{
  "train_examples": 78125,
  "num_classes": [10, 5, 4, 12],
  "kernel_size": 7,
  "widths": [192, 288, 432]
}
Rows from block 5, named by matrix and row number. Rows with one number belong to one channel. Each number is 128 + 32 x the weight over its row's rms, rounded and kept within 0 to 255. All counts start at 0. Numbers have three digits each. After the name is the row's rms in percent of the matrix's.
# convs0: first width-7 conv (model.blocks.5.convs.0.weight, 288x288x7, standardized in use), inputs 238-251, a 7 kernel for each
# convs1: second width-7 conv (model.blocks.5.convs.1.weight, 288x288x7, standardized in use, transposed), outputs 238-251, a 7 kernel for each
convs0.89 102:095113128144149160170095121142159184199211097128140152162166164101107106102107120123051067087100119141162095116108107119125127168190175161166169176110107114124130134142094117117111116129149112122137152152151162115114109095111122136126133132134139148161068088121143157162162121127137133119111114
convs1.89 083:133135134134128131111120140124131121105093170136139136135136136154143144143154152134148134145116091077080163146153145142149128190139142148146124101161161163163150146121123108119121106110111168149162152145144149183147158152150143132108116136135124106096160138154161148148136141133132126135130122
convs0.90 098:159163155132118119139157143129134139145151102077074102145166174119103086078089114118185173147138130144152102127133146150123114222193186171157143126126100074064079115133095093097115128134142164144126115138170183115108109124134131127109116110124141160179163145115114131147145093085079083097114125
convs1.90 101:091088087101111117128090111119110099083086207186178144117091075118132140120106107111086084096092091086097139145139129125137152166146148126093092096080083061061057071077130108109113104106101150158153141114105105104097103106110111109091102107118126123117199171139119102118140182153150141144164169
convs0.91 102:159160141125115120126076083080080082096103101114129144168195213129132137143145150143081096106119124122116048045063080109135163087093100102104112109079068056052081108124147165167172161172175125106099092098098099130133133144147141131106105112128141146147115121123118115112105118118112110113121135
convs1.91 110:141136134132126122120135145150154152139128123134129119111102099141140146149158165159153157147144146139148154158144138126119134197203203198183164139161152127114106104109130129130128116113116132113106096089091099125121122131138135123127133137143142145154071066056067078092111152137137132140140158
convs0.92 098:192185169156147141145137146163152137132121135149178186177160156080084102119129132133141158154151152156169108115139145148150149216204211191160151134120112099105129153176124138149156153156168093097122148149150158124136143127118123121118112124135148165169153171167151134136146124120111118129131141
convs1.92 098:138149165178194193187135139139140147146156160146139131096094092142125121114108111111113121134129123124135133111100091086090085143129139145148148139120115100098104124133128124132142140125113137136138134121123124137141148150137128120094110120117128138148205185181171146152133120136113110093104100
convs0.93 099:106091093128162179177114128125114094098099091157191162091061080075122148162151143155086100117120118126131149192182119051031060201196155126095105126139129131144143129121148148156180190188166128163188191175156150130143142160155159164133140145147150151144105137141132111089095117141167178167141129
convs1.93 109:127128101097082075101149172178173178171174122117148137165166146109103120136168145139175177179158144161161153144143148180195175132124123084098114134122136150158143115084124109118097123115112123131145151160142132144123132125146142134162168187183173161149129116131142155160168109113086085086082106
convs0.94 097:138129120127124135155000017056085084079087091065068114154177181117113115128131135117167159163151139122136051064095131144148151136165161173155149137159144123100113131149127139140151145143130093097114140161160127121116105116131133141117122123141156172191073061087132153137123162147123118127128122
convs1.94 099:119111097097129121121078117111115095089063140155164156129116121084114151158134125146095111095080101113134144126086110111124125141139161171169151108076083079093082077086085087092098107101087137137143145138152156118115112101080069070064082092091075067081145130132138106092117155132118122115128127
convs0.95 102:149154150135107099117146120107096108116112070031035082135163169048025057109154160144121115115122135134137112105107134160175166149151159152149147145126118123129132131128101113129144159172184150163182181178176171123137164169166150147151168178176157139133107095119140146157181112105109120124123122
convs1.95 113:179142116103102095105127140135123126127087162169152127102080083134158179152125114154149146139123135138154197220203163130107105175168168170156153121129123108097091097121150146150125103094110117100106111102118099132108123116093069090132124111107112114111117114104094111116099149129144110122107133
convs0.96 100:162170171169174182185106123131147153147135086104142188210199165096092101124141141136155152151144140135132124142159163151139135126142153158146140130122121115103098110120070080102124146163169086091100107116120120070063064071088103111125120122111104106103067067079108128131130126120121134151159157
convs1.96 111:131136135149147147137130149131132116103098137147165162139115105122147173165145136152136130118118126144155121104113132140139131148135144132118101091146157146146131123121164154158145135124126159140134106091079086167149150150131120121138146156151145130120190167142125109110127113088094094117120140
convs0.97 098:110105111104087090109135120098086071072075055067093138155159168098102119157170166151114105093089101123148118145157167143142157229207208203141126116146127106100113139149124121127143133144150099109138150138140148108094082094090086080084099121142151161172113111104118105081071067065075096103104104
convs1.97 103:128111111104116108121164182198186168138117162169155151120109111095121140152133122114108112104122111104112147163162162140142162201173153133121108097124133119114117116115112099095102110121133136164173178159145156113121128142134116093106140162169164151144173157122127120132149125134140135149165182
convs0.98 097:112111118119119122132101103098099087097100072080080102131162177092100096081092111122152151131121117134148074093099110113109111179163164161141133115070077059042037073104063068073107112114121141130116116118127135119097092105095100104122133130129128141144139134127139156159166142122126118126133142
convs1.98 096:095083105117122111107079105106108105092090147127123108092070059069091108107097084083127141136128130145152133107080073077101117165145143140133134129102103099093091092089115109108114106099094130127124101077077088084085084081069063059082108106118108110113157139125127126131128142136130126119114100
convs0.99 098:156168168164165160176060053072077079092105087068069079112157185159179177168151144133176164146139144150157110104118119112114113134116139142174198202196201185171146141141122106120120118123128138125119110127122118116118103096102114136126118119109124138155114100094098121137147123107108101099114117
convs1.99 096:136141148155157137140086107091088088084077202181173149134121119137162178176163152154163166154152144153158203185164163178188189127100103088090097111108112117124125120120182184182184189194196140127103079059052047099093099097099108125156169169179180176183164154144136112108094184175174184194200184
convs0.100 099:130132125131141147145086081089121140166185036038059082093106121173161155153142132137125125132137147149148144166170146115102114106099103143170192211129132136141146146138115097102109111129144149128117115117135163176175170156152148153102097100100096104102121116116126146159186126134143154171174179
convs1.100 092:122154132145116097103202231222229188156143150122134125140156171124115117094097123131181157154142138139145147141160159171178175118108107089051047064126142137129100078067130130140148129123124108120135131125118116127101103101100107111193183177172162148151161157160167166150143103088078084086090083
convs0.101 098:121134148165166173162128122114117111121126078064058064083109146140149132109084068083104124130138149159151099113118106077062066086074079098132143158110098107111104100093113099087089090071083167156140140135128141154148131113113118132173175171175176191194180178152125121123130131136134127133156169
convs1.101 096:147154150144133130123144182172171154143145164129134120125137156069060067062073104129179175160154158160159158141147156165178178140126122104087074080095098096100097098091120102104104113131140096075065052065077074116093100098102110118123130133133137140138142130132138145154179060032013021034041055
convs0.102 103:160152148131118110123146149133119120117114129122137145141152162093092113141150145156112124134137135135144190180167151142133121175176142111121122121096112133164174171162096107113130146156147191210202174149139151099111138146131122106099118127124114109111099124156162165177187084090115127115094081
convs1.102 098:135146143138120103093114123127129128141145130132133142138132112151153159158143135137111110114120128137146167160149121104103098116135136145152172156188190196186186186196134139143141143142148136128148158179173164159150156167161158159130134150156160177177156160159158156142110167167179167143133108
convs0.103 096:109116122119118117126109109105110111121122076074065088103135148104102101102107106108124119124112109104101103068068093125140140132119096121144139143127129115116086079074145140143142141142144116109117124101102095172167159152150149153123124129134136145150103088088094095098109161170172177194197199
convs1.103 090:102107108123104100098068101083102096104116156114114096086093113184161175129133137147140117132135137144157118093086090080078079097047044058047046055067080074083082085090111083086097089083076123101102088085088100155127125119112114120082072071079078079073204170162152156152147216193193178171182179
convs0.104 102:116117117132146159161085102121119116129153082116156161131121146120142153162152152144076069081080086104123062103128141113096104175174163158145145143149159151155155163174117120134138117089087081110144169168135121137126125118114126133069085117145161158170116123142135091073060105076089101110109109
convs1.104 098:174163158150146124122143168174161163160149099099123146149142124118119137159179172154112138148154150138146151167172176171170169148107100095122133135118124128128115115107085089108119137155158063094125150165168166091101115136138140136100133154149142127124104107126162169162148073098118127122137131
convs0.105 098:066080073081082089107094088076109130132133118104095128189242255080083081096117122119093093094107102102108153130105095129166188149164143175187200171107102082060040046067139134125136152156163145142142138162194196084057047048066081081134132131142138155161108087095131161175180136127120124119108120
convs1.105 088:135131098121090077079148177179182174165157148126141150136143160155170194154136134144157112132119133135136137106094130149157160122093104153144133127084101106117117120113148118116136119100089078084100093104100115121106110105106107121164155157156150146141128104136137139131114140111102115114125135
convs0.106 098:144135135127122115105150163162136125126137095094107129138128140137111096105114101107116117114123136148147141161160147144147126152174185167165182187140128115135156161159091109118107118141159087118139138119120138120137175191188176183161175182173159141137096108124149158171181062057053086101100101
convs1.106 099:108102093076068056061088079071084086082068133145134161172188195068085106113111125138101096104105111097115155174177182173153144131122114131130121108076081077079082087098149138137140136137136114108107123124115102078061059044050054062112116127133148151142152144128113116116104138129120122120129157
convs0.107 102:174174168143112106108147129108101106116115145113112127141163183132107103111111108110153159167160152141141175163152144148149157165153137130157189201108100111123125104093181182180176173168169135151129085064057066122132152144124105097126139138122109111114113124132115109141169139127125128116111115
convs1.107 107:059073067078065063077122134138147144141123142140134118104097096079081093103086098103119124106109109102101157172167134114113099097075088107109104087076071056047054072094119110104102098082075136126117142159168165081081088105088086091102092095099108113110123100085063088101119146141129112106117127
convs0.108 100:145150152138135131121126122120113119131127093092109126157197204102105119110110129147123112098091099107102122135133113106124157108106114125152155150114110100072053063083173191189183159150156132125125145168190193116123137143151154163070088109124118124121071071073082101129131136134126106089090106
convs1.108 108:140146140141133126129119134106098055052044153113148115110094119167156171124138136122158156147134149144137084072089087134112102190153169151139135150093094095101114120123156142152157143144159131123125115101077073083070092097103100104140121124122121126113155124116094106142177139126109103129153155
convs0.109 103:076087095097092084080106104115123140161168168167172168147139151154165167132081053062088090085084090095102127116128166192179166124094082092130172182141165187185161147159109112108096100105121123107098112131146145141131117106108119105127126122129134145151166139115105121134145121119120111104092083
convs1.109 120:176169151147116111100151155157161175167151100085084080088106111131097128141174178166156157165159147134128109136136127122109135136135146148155148137122122126150155143129094113132140132120102090119110106104114131085089110126137143142113129139143146131132104092110141154154154116110098134125097086
convs0.110 102:098097104098106110110075073067083093102099070051056079126158150098108107116127133123054068080096104100102103069070097135158161150148140136151160149059064067061073075080156143126110092097102115114136156165171168077053028004030051065146142137143149148157134110101109129156160151141150153145135114
convs1.110 105:193190181178172162158131145126111095091100140121118108094090107173179188161160159158152136141129136121118129138126119092082102098094113125108101107130135129136139143147139132149155143133117117111105095082078076121116122120119115119147138140128124129128154136147157160161161111102093083089084070
convs0.111 098:107105111119126125135163167156136118119110072108127119114128131075097116133139141129096097093102108127141123137149153155157153174146132104077067054076061064064094127149151137128123108111112085109143154152145152159155153150159156148047067096114130131135110123127096083087095123098095122130146155
convs1.111 104:170167145133123106105129149156162162143145131145148150135108094088097110119117099081120130126114103093094124103088091098112124203190182158156139117132134124114115126131112105113131149136136003044095129145144143118131147158164155139124136145152149139133124118101101091083081046054066087122142170
convs0.112 098:105104105112102102099142148148135133144155102110114105106134135090115116121133146129091079064075082113143099091075082109121131114119126142139123113113109103106117118127106104099102108106099101090119130140135142123128132111120111103129129140146158159159149163176165150135123115118121122121121127
convs1.112 098:123117127132134142154111140159157138136136112112104101113115107156141135129144151149134123129133141147165161135122122122147168190189166140145139141090090091086079090095098115128119113096093052047066074090116136076079074082094112119102120120123116101101113114100126139136131010031044066083100095
convs0.113 099:103118121139140154168174172167181197201195075061049049096128147067052051050075093100151144144149151156167114125151176193185159173144130152165172144076095099091079074078110111120120129137133112098085083090106117054053049076101125122103098101111126134136124097072068086104117089078057055062062063
convs1.113 089:145162156174164158144142137136122116130121104096080066059069087098081070053066073098078083080089106104114093106106116104100099114101096083079081084083084092104116117118140131133124136143143133141135118115109111090092091100105104102124122121107118105108156142130116109112103158157161169167163147
convs0.114 099:156151141125120113126124117116122122138150104112119128138139140157177175170149142122104093094087090109134082053044075096116126137124149175156145136141124104090079105134132154181158124108107115122124146138127125143155164155133112091137117109104109114115157175193184147130129112120115113115121129
convs1.114 103:156155149141135140141142166185169155125104134141135122113105089125125146157173163142171181179156138136163168159144147142146160187190181161136108082119113110114120128131120127124132117093076076087108123119127128131133132144152156146134151173179173157159179178147146136141139096091089091094120151
convs0.115 102:116085086128150146128155158156139123110120152154119093095119159119103078095126125117153144127123129139147151202189104049068131135147141104072095119136136122141149162156131115088088092105137148163180183157141142161153121111099088086132119122120111098098165161140140151121098155151145152148127115
convs1.115 124:105104110110113116133089098074093101120103136103123091074066085144165188161125122156103102101108101098099177115093102151166138154136129117141166171119130140122121132138109078073068080103116060062085100147124107089093119122140155173087094100095105104093145137162169148160178119130154172170154172
convs0.116 102:133129123121121121126122119119132136148154090108130138140144147174185188174155139129109104099105104099102086090088097099111128099089088097094104108128136138149167165164138130134141144146147115113114123140156163153149141125110093092150143141140134139143157151144145146151148121129135137138129128
convs1.116 095:106104105116110110097107118127132125137139188195189181169164166154161168157147132129127134129119119108097153163153146125103095128123133145152147140148145144134122108099100095080069064068056139133123097080080091176170166166158143129198188184177169162166142145144157174184184192187183183162153139
convs0.117 101:112117111111103098095127133144158168165154138145157172174168147092088088089090080075115114119121119116112085095100100105106105149154156158146127102184174156138123116126111123129136139143139099086093110121130125118113110113113104105098107116138151158156118136154171167144116063066059055052056059
convs1.117 103:125125127141148161164096094097100102114117143129117118117118118148131115100108109112087096100108107113124138137129136131131129074066056064068075074097095099107113125126142142139133133132140135118106095082084087061067068075084088096110114112122130135126113120125129123118103150145144141144150149
convs0.118 102:147147156152160161165099089084084088095094177188190183172168166093101110125129117100098109104106104100096146134127115105104103160144119130136128128119132140153152151161105109118130131122111029046060086100105113153151150167177184184134133132136142135137131144156162165145122142159175181181176173
convs1.118 098:183179178179178184188189201204220218210210107111116134146151165160153153138130129138151139144142156163165054049037064077097100150158154156158157166171175172171161149144122126118099094090090109100115110112118129120120109106103099095131131127125132113115085090100126145135136154162175166164171159
convs0.119 102:115123120112107110119100112119124133137134173158138112105101100129133121103097088079087089098096100100102139138136126124122119109113102103103087078118121117110112114131123126126123118112117075078066065069080084102100103092089102114155144144130128118124107097100095093080074169166145119098095105
convs1.119 106:108110088099089087071145130118114106097089163146134120125141153144141143143165185191152151147140141138146115110101094083093109075078086098102113123151135127122121126127083080095102118124118171152140117106109113084079074081081082088134134130123119134128097074079086112133142164163143131123119110
convs0.120 101:092098111115121124133100093097097103095087067072099118142156172080073073083096128148141141146149144143146042064090115136143137098096095106117114104140145140143146134131169164161159157148151112117115126128135143131128116112127134141100102115117119128134131124112116124133143142137142142143137140
convs1.120 108:092081084072075074078087094101106111112108103121133131116107102158156152153151155157166153152158148150147080078069075066058060136146162169170167168138144141136132134137070067071069072069073103108117108105106110105100100104101096097137131135121119113108121112113104097098091128129128126126125124
convs0.121 101:138154152156159160159095106119129147165180095108137139137144141075090105104089076089151161170176176170158134145159138122122127072068076104145156172110119134140144152138114099076066068070092154168162150141148157110111102082078083091113102100103111122122086081073070079092109141130129128130138135
convs1.121 104:074092090104099089097171180171160148147154125100099112131155179099079080059074102110171147141125117110105138124135138148150153123114090080055053071140141136136129122116105095088086074084096112132132116105108119139109114125130144148180176169157159159169148128113120133157172122120122133137141140
convs0.122 100:085087085089096091104118131153165149130118117092088113133153173097095112126124124127073060054048050048066096102127179200199186157116108110114129119100103094086082086107130131135144126124124081096108127145168189032028063075081117139103116124119112108101083113155176160147130152146148155159171177
convs1.122 114:159141137143143131120137135138131137133133129124119110106104108157148144136139139141133127128123134130128093106111121102080079155143141154162180189127120115120119110101126125131134135130111139139146131120115121107113122125126116106087088080075066054054127103098091092089075128135138152158150142
convs0.123 096:141148144130127127135127117111111107099099086094118148141129132094122167186173151129108095086082096100119120117113115133129124198199168157154163151081070077103108100108114106113120110095075137143129129131136132044043039033009013020127108096092085098114121109134151150147142108109119134124119109
convs1.123 091:159158150157150159152157150155130124122117159154157156131116101152156180189176152132148153144159156172175151154140139132132132154140115119111111109109105102105102094097102117117113112111108107104093083083090086072065071085106100088076087078081085076090091106131146147140121131132152179161135121
convs0.124 101:105084073096114134152035064110126117115133045068101158190184168082088094117138130120145135121105100100102116146179200170136127087115119121108110119135120101117143162161049074090120122117121021054104155184183165061052058097115135146139139139149162175193000014038090113111102110111105130157163147
convs1.124 106:140099083074091089079120145151159155165137098121144152125124093060098141168136111121128128127091109120129151164151167174177139130128138139153168139127139138135107089083104118116114118138135076098134129108077059126133156169163141129096135132112093090076083094102110110096126141131113131134147164
convs0.125 099:088089091093095091093140134137138140134140091087091095097099093158150153161161166159128130134128136131137146156160164149136121115097097096093080071144144154159164168164185176176165162157148161158172186192199206092086088090086094105134141132133134124111180173166148146145148127129132133143150149
convs1.125 096:120126120127125111109142148136133132131146157149149144144144146116113115111112107105105112106107095097089177185189193199201210194202201202200208206102102107105104099091105106110106105108107202196193174170156150147145149149152154156123132136141145140129178166146127120123120112116116116112116111
convs0.126 098:161161152143138135136149161165165161155144082087092095099106103102125142158161155138122128137140147157161158164155138139148159189197196191180165146080073061069079093099112113109106108114111125122122114115105088087088092094092084089127127130134141138135109121131144151153144126123103102113123129
convs1.126 107:175185186185185191188157153156156158154148133136133131123122112076101108112106102094105103102119120137150142132127121119138154185179162139120119115113109097088088094101134135133137130124109084077085094093098106074080098109118125123122134128131119113092109120124139153173169105101087087092110128
convs0.127 101:118129139134126120104114102090107114117111132128123107093068063081087109114110111111131134132129120117111138113108129146120103191141107118135136126078107137149140141132129117110118117113081096110101092096109132196176158142119108105153145131117112107105200208168136134135121121144165164151140127
convs1.127 106:180172166149152142148131117137137164152148082094114113119110085151153150139135126096117123115123123120113075126155156132143164141148136129130138121139132138133130125126069073077099095101089073070069070082094111143150143153153151139079090091097103114115111121132149159155119107111114111109103112
convs0.128 098:123118105100096118132110111115125129121118095055040049079105128121102102115127144142097100091085084099111140113093093110122135147133138159157159152093107103108104113133141154161161155153164126109104111125136132140118132140153151157094091087096096096095112124116120121106104156147144152147155150
convs1.128 102:093100101118114118107173184185175168169160113122117115101084083140155171165156143127135125124123133142146051053044064066083098148141140141137130123067073073081086091095113108118107114108116128139149141136134132094100096095083068063109107107106098106096119118137137142137128102100078084085094090
convs0.129 099:076061063062059064071066063061043036033050102095091110125157176163169178176168151146079076074076082086100108098092096125154171130107099096098107118135136133137138144157147141138138142140138076065055053060068077084075071080086086076114094091090108120133138120124132136145151140129109086074066072
convs1.129 102:156145141130125123110126119120110113116139171157151123103076068132141141136133124117169168167161165168162187171158136130127123118110111118122114103090086088094109122134133127134129132134142164156153128118107111113111113105107118124099103099102118119121114106103110107105095089095094116115104103
convs0.130 097:140143142129133143150111119129138123110110132141148146145165187060102114108128150138127123119104093102111116151195185136110145108109133110078077070122135127093094127140103122147171163129116064069065108165169145134127126136152158152122105089096095094094185166153151151144137142125109088095116135
convs1.130 103:130104106112140137118135119132116116149159115124132114093100133167175181149143173213141145133093120143170145121099134157124086131120147135158163157123117102105138157164090120108118124133150105126152162149144131130143153135135132139099105104103109117127106118129119109134141108110103102118133126
convs0.131 101:084085089086091095104099115113130136144154133126121114117123125096106106098100096097175185188181181172176098104111128147169163135143135148162162151152165169170162168172162165168167162148135132134138138131130126113125136133138142151131135135145139146138148158150152154150149121124115106106105108
convs1.131 100:131144144156150146145141151134138135143130189173179181188191191186178194186192196201147139140145141146137144138145136128122124168138144165148157161098102102108107111109144146160160155155154096119127119105110106109099111117119121127156156153154147145140129089064029018021038165153158146144137131
convs0.132 101:104102097085091119144118124122129148163167119101085075091100117179183155120109093081132137144143144149146103099124165211231232122107089112127134142134133120122127147160151129098068042047068077086086099121142147162148127124124101086111122138160170165150159159139129127113101120113114129152180187
convs1.132 106:127109096087089099104149166164164165153147134129131130124114091131118111127133138129115125117120103097102138162148127099088096136131151161166163145142141124116109115127115111122133144139134161147120080056057070101103108121124118113140132132115110106106130107100071068054050148149136116107116116
convs0.133 100:143127104099108112107118126131135132120107092111129127118115116092103112117129135133118124130120112107095115146163167156156162136131127123120111110106116121136147162165142147129132134141145089071096105107096085149161167165169174170116134143148138125129147160168158141136120135118104132165170166
convs1.133 112:145154152146156166170082089101107116106097129131132137111101093131150158151142146143115120118130138140139108090075090104110106122130137133119106100133142138132131132134120106098100102105110099075064065077075067089103119127128126117094101098104107099091171172167150118111093137138138130130123143
convs0.134 101:131150151129103090103078092112140164161145093073075097125149136131102076064072079066075082092098098096079057070130182195188190126103138184191167127095104091069040035046114121148166163157166132114100092110134134142107115117121122120099098108118119122115095085089105111112095104092056036047090106
convs1.134 097:165172156156142121106133132124113112098108151137107095088098112132114074066084102120107111122143144148155080099128150133112120136124105089093116140117124121128134131129120114117107107105100069076078070052053070102104090091098082065101113107114105106105116107098103089092066151155127117129136132
convs0.135 098:114113116112094087078132130127137145152148154145127123132153176156153145145136134137133131131131135131136016012014024050084099150142141127130130134167172166156151148140180177174177180193204127114103094100115128152130121110109111106142140135133135132134146132134132131122116093094102105100096094
convs1.135 092:120112111124131136131058062071071082095089114112118127131136131134122117119131134132133137131136138143147149149146152161161155113099085087087094105097104105114109108104138143137136137139143129131131125121119120121127125123120118118133146146143144142134100114123132135138146148152157172168157140
convs0.136 104:111113122132142137144184170145124107105099125122122116116113096078087098103116130133158163163171175183180166165161146130108082143159163152152148137123126131134140159167228229215199198188171098108107097104119126154162148124093066055144161173170163155149156169166153143129113147153165178178185193
convs1.136 101:126124120109117114124142149146157167185185101111129134130119107115114110113124132140101113129125129125119127121112114113118114174176170171164162152113103096105109108109090098098117125135123115105098089094095110119120124134143142139119130144159170173175103116120127112112110094094088075065070072
convs0.137 098:080092097092089095102133136144152165179187089078078094119163170084090105103113120130118107093085078081100130137140140149159168162142132138160178158120122112114106100118105119123124112112120151134132150161167172087083067063084085100107096094092098114135181156143133149183204142118088062057064086
convs1.137 098:156155156147152156172111120116130127107107156135146122110099094130128140106108107120171154152147144145148163146131104085089102127088108095055043053130127122121116116116159145156164155150150141129125119113111099099083108118114098087095096097113100105096122117111120134153161189169155151165187187
convs0.138 102:103108122126121122126130133144146147143141073083086096109118119172169168155155160176139135143135136143146126138140134132128118146131126126131124110137147157167165167171104111105093096101116131143147161171176181097102101099112119136129120112108114122125120119107095087092096164159160155155159170
convs1.138 106:148148147141145136132181187184186186181186134135128126125129139126125125108105099103135129134136136151152111126125129118115114157149147144157166179160168173177169160148161159153140133134141112111106103093088093106109112119121114111172173168168171169162216199181169161144148168174175178173170170
convs0.139 100:105120124137145151157147143143154156162156093090079073084110113112108103089097111115126110109104103109111138147154141140135125207187169169163160144123131144155155154154164158141123128124119118119117106097110114071073064054063072084061064062064048057061169181181172165155154152146138132132128142
convs1.139 099:129145140167157146148109124118130120123124145113108069061068074123097095051058080089141129132119123122131093064054076069072074131112106113102097111074075075092104114133146131144136138144139101082073063075093100056064064085089084084106091098088098101099158169179155152146134145153156155132127124
convs0.140 100:134137112082084106118058045061089103108108061028018060139178171113104108106127133121082058054073094110129131092057075149206218177168161183193198182122118126129137152160130143122094093109116150140143149176207209120102069065069078082109096091094113146163155134138161196212206144113099103115125134
convs1.140 101:138133106115113103100156163154151130106080170158163164137116121143175210176175161162160147151134140140133135116089083056074105152155170196156105077105113096100099105116122102126147124105105144128118102073082076081082091114099093082110101096093097099104120111105093094101127109093065059069115129
convs0.141 102:117126133143144146155130143159168175184184136121107112134153156055048037040030026010113118124121126120119116136148162161153142163170166172184176168094094084070051051059126133145149140143135102093079081091109126117111116121132129125129139146147152149149052049064086103125135090097104118124121125
convs1.141 095:129128138139130137117161155162150154149140061048040051050061073048029023017015030042087080093096105117125112109106101100100096104103101100101110115117124132133139141141094091096092096096094095092090085086103118091097102106104105103139137133135128121126139129124111108116121116132127136142139136
convs0.142 099:118122126142159164170085082083091102118127080062055076100116124095082081106122132125128131134131136131125067087109128135110090114114098103109114117155167161137128138158145146138123121142159084094104115125134142107093094101126150165105116116127127130142093095095103122140154129127126133147159156
convs1.142 107:110119114105084086074106104097115127138131124101103099101112128130126133117123129145125118125111112115109107109129139112090081087067076097107115122106113106111108116122074075086104103114109141126105093088095115127118122129111100100086085081083078079081150126115096086095108168159150139131127146
convs0.143 098:122119111100086080081140141148157160162172077052035039063085112100077060056054054060056037039037050051074136132134141156171168106106112122121141133108096088101112117127139146143141144156152136124117131142158162127126139131134143145112118123116115113127167149130106085088098153141129128142153175
convs1.143 089:191183173179174180181178186166157150130121143141145131112100092186174167149137127118101084079080074083077104109108102104109117126114117124115113114074071070065067075080121114115113117109107172162144138130120120090084092096093096107093093103091085094090093092084081068060044151149155152153147153
convs0.144 101:084085087099108117122129128128126125133125129118118131134146137061067078060058077088139132122117110106112110112119128121116118182167146126117122125150143138144158167177101101090085084090095138114099091093097111090100108118114121124015030048059069072071176172175175163166173132129127139148145142
convs1.144 098:121128133134126127117105137137140134129124111099095070036013003159150134122117098072117107114109119122134083032014007029038035124110113126113108114095100100104106112125140130120121111104102113107104086076085094066044057064083099108114115110112103103101160142120104102093094159156151149137120108
convs0.145 101:115119128133139133122118118128126130129128092088088087097119137104090078075075081093104106112116126125126101099093099115123117089100104106092087087110105092086077062051085070061055054055060155158156164176179190093094086080071061057156162151147142141151132145148149153153163145150149149145133124
convs1.145 088:138144140142141128137130134136132134138145137141135128116121122199190183174174173175153147134136129127124145140132122118123121144137144143144144145108110104105096096098126126128114113102091096079076065069080082116108103098101100105114120120109120128120129120116118109114106082082075075065050047
convs0.146 099:190205202193175160152082100104103095096094148164161138134134152120115108102094105118163180189179160145128115097093088098106115167186176168146128104136148154153142124121101107122126128128118113128152164141120128148168170158145135147167163153127100087096156182187152122113124143166179174151130104
convs1.146 094:152158151158148155139107105104107119144166134129118128146156145151144132123125130114108131138155156167168160160151139144162171125114108120132127111072084096109112109107133133133136134130131104108108092088090097135134127126130139149103103123133135149152096099105090090067046118117140151138125114
convs0.147 103:154141145146148144151050056065065084118149169193191160125104113138145138115085070069182172154149142131131036044043046042058067104111121118128137151194194200193184171156161171178173169152150108104094086087100117108098092086088095105132124126135140143142124129128118110109117149149150139121099091
convs1.147 103:149159152143126115097148140135130120111108101104123150178186180203194202202214224220142142138138128119105068089125157182195191132138137146145142128165166160160154141144134125117117124123128108111111127143164176177170158147148157166134128120119122115118069083091111131124112122133146150154150126
convs0.148 098:113122116117133147159161165158152145140136090070059065079101125043032035057075086097103099108113122126135121125106082069089115111115108098091106104120115112108100088090171154148133137147152079073062073080104106109102103106112107112111115129127128139142079060045058081136168142141131122112097104
convs1.148 099:113103092097089069069176185188180173172168109107109118109102103112101099083079076088186186180183183186192091054050069093107106140127129133133137145075070073082094102110116115119125131134128144152144143146153161087100112116118116111085088093095095097087166172183175175161160108098086101113117121
convs0.149 099:142136129126121125137123113106101092092097085085072067054052057154162159157157142125051038028027027021017115114107118114122121142138130131127123121147137132132134137138113108107114116126134116124126139136131128139148154154144136126144142134121114104104145152154149140126109124135139133130115104
convs1.149 086:131143151154149141140140146151161150155153161165165164166163153172172171171173174171108100106099099088095111121125130135140146149154155162159156152138137127124116112107152145139124120110103155163163163155151141101098098099099096099140144155143144143147177184187182172150139090097093084072052050
convs0.150 099:146144155153151148149149152153155142131129158161152120085066064142153162158148140123167171164170161145136021037052055035014017181175179186172164173130130134131135141139106096103109110116121112115106112124131122157152156152148151156146143143149144143142140143142139123119114136140135126120117124
convs1.150 101:131141140145146143133147129120122118114106122111113118132139141149139132127126125121139136149148151150146066053054054059068082093080089104120116102132127119108102104102131133146142156156153079090086096103113126123123128130139142142120120115103100095086138132138136145138138167178190186191177174
convs0.151 100:135134135131125115109105103111115123131133131125125129144158177083087103111117123127144133129132126122119130142144152158161170205187193193199196195136147153159169168170102102104111120127132153153161173187193199150132116103090095096131125122122119117116154153161166177192209106098085082083089094
convs1.151 098:081098112131136133115136135133122120116115147120093084085090093048035037036054073082112116114126116126125181167156142125115111127108090095092100114101098098092089087088114107104101097100115103098095081083094103092087087087086082083129138134132123123124060047050046058066067133129128135131135122
convs0.152 101:090074068072086096089156155157160159158158107127134142142142158155156157133106082070154143145159162164163096092094096120136143151160160180179181180120130150158160153156181182191196190193206119114112126128108104123126124116116120107116116113118122122139160151138127131135139120129147164180183180
convs1.152 098:142138156159150134126105127140146146150130115127140161161152153072085096118125122109234233242244244250237151144148153154153153062075071109090079066070078091112119113109080095106127118109108051056066084108127136040048062087120143157138153157162155158149096097101095082082081109111116135123114124
convs0.153 097:157155154141139128127125122113107108109119159147141138139142163090080081078070073068105098090084081085094154154145143130137147093096095102098107125203197194189193199209163156153156148154168172174172171174179183128117111119125136133126129128134135134147162153152161157160172087106111108115137143
convs1.153 091:189190197196196202208180191190184186172176113116101092097107114116111101099099112119186192188185184187186144143147148155161160115108102100109117119105102106099102098097087081070071064065061096085080067065063061106102100101094087085112114115110119115116162155156154146135136103089090088083085092
convs0.154 099:184188172134111103099121119118131148158151085080095134175205212103110130145157159155128129134146151165170114106125153161152150158150147146158174173153160150135113097098115131148158182185193121129121108107112134132122118104101112120084077081085088102108171162155144162189207113120127117126134150
convs1.154 098:123103092085088095074141150145133126124128107115114102118131145076090109096110128151104102097101110122118165179179163140122125115105097077074087106072064065077077063070094087090094104093094096089089093098126149122119124133124122115102113106110107106093158147121115127144123123118114107100098102
convs0.155 101:170165159153149145146096100110116118117108130113102102109129145135125113108108108117076074073063061057051161156151156154148157164154155159154161158120112103098083069052131119107103098089076175173164157151145148128119108106102107103096089075063047035036175176171155147147163155151140130118108100
convs1.155 091:146145152155154152147156164167162161168158147139136122119119125152134114091087084080165163163164160152149076086110126134144156120117124129135147145118110104101107115121130121120117119117112125129124124122116113165162156152151150150097103093101099097098159157151150157162153118115109110099090094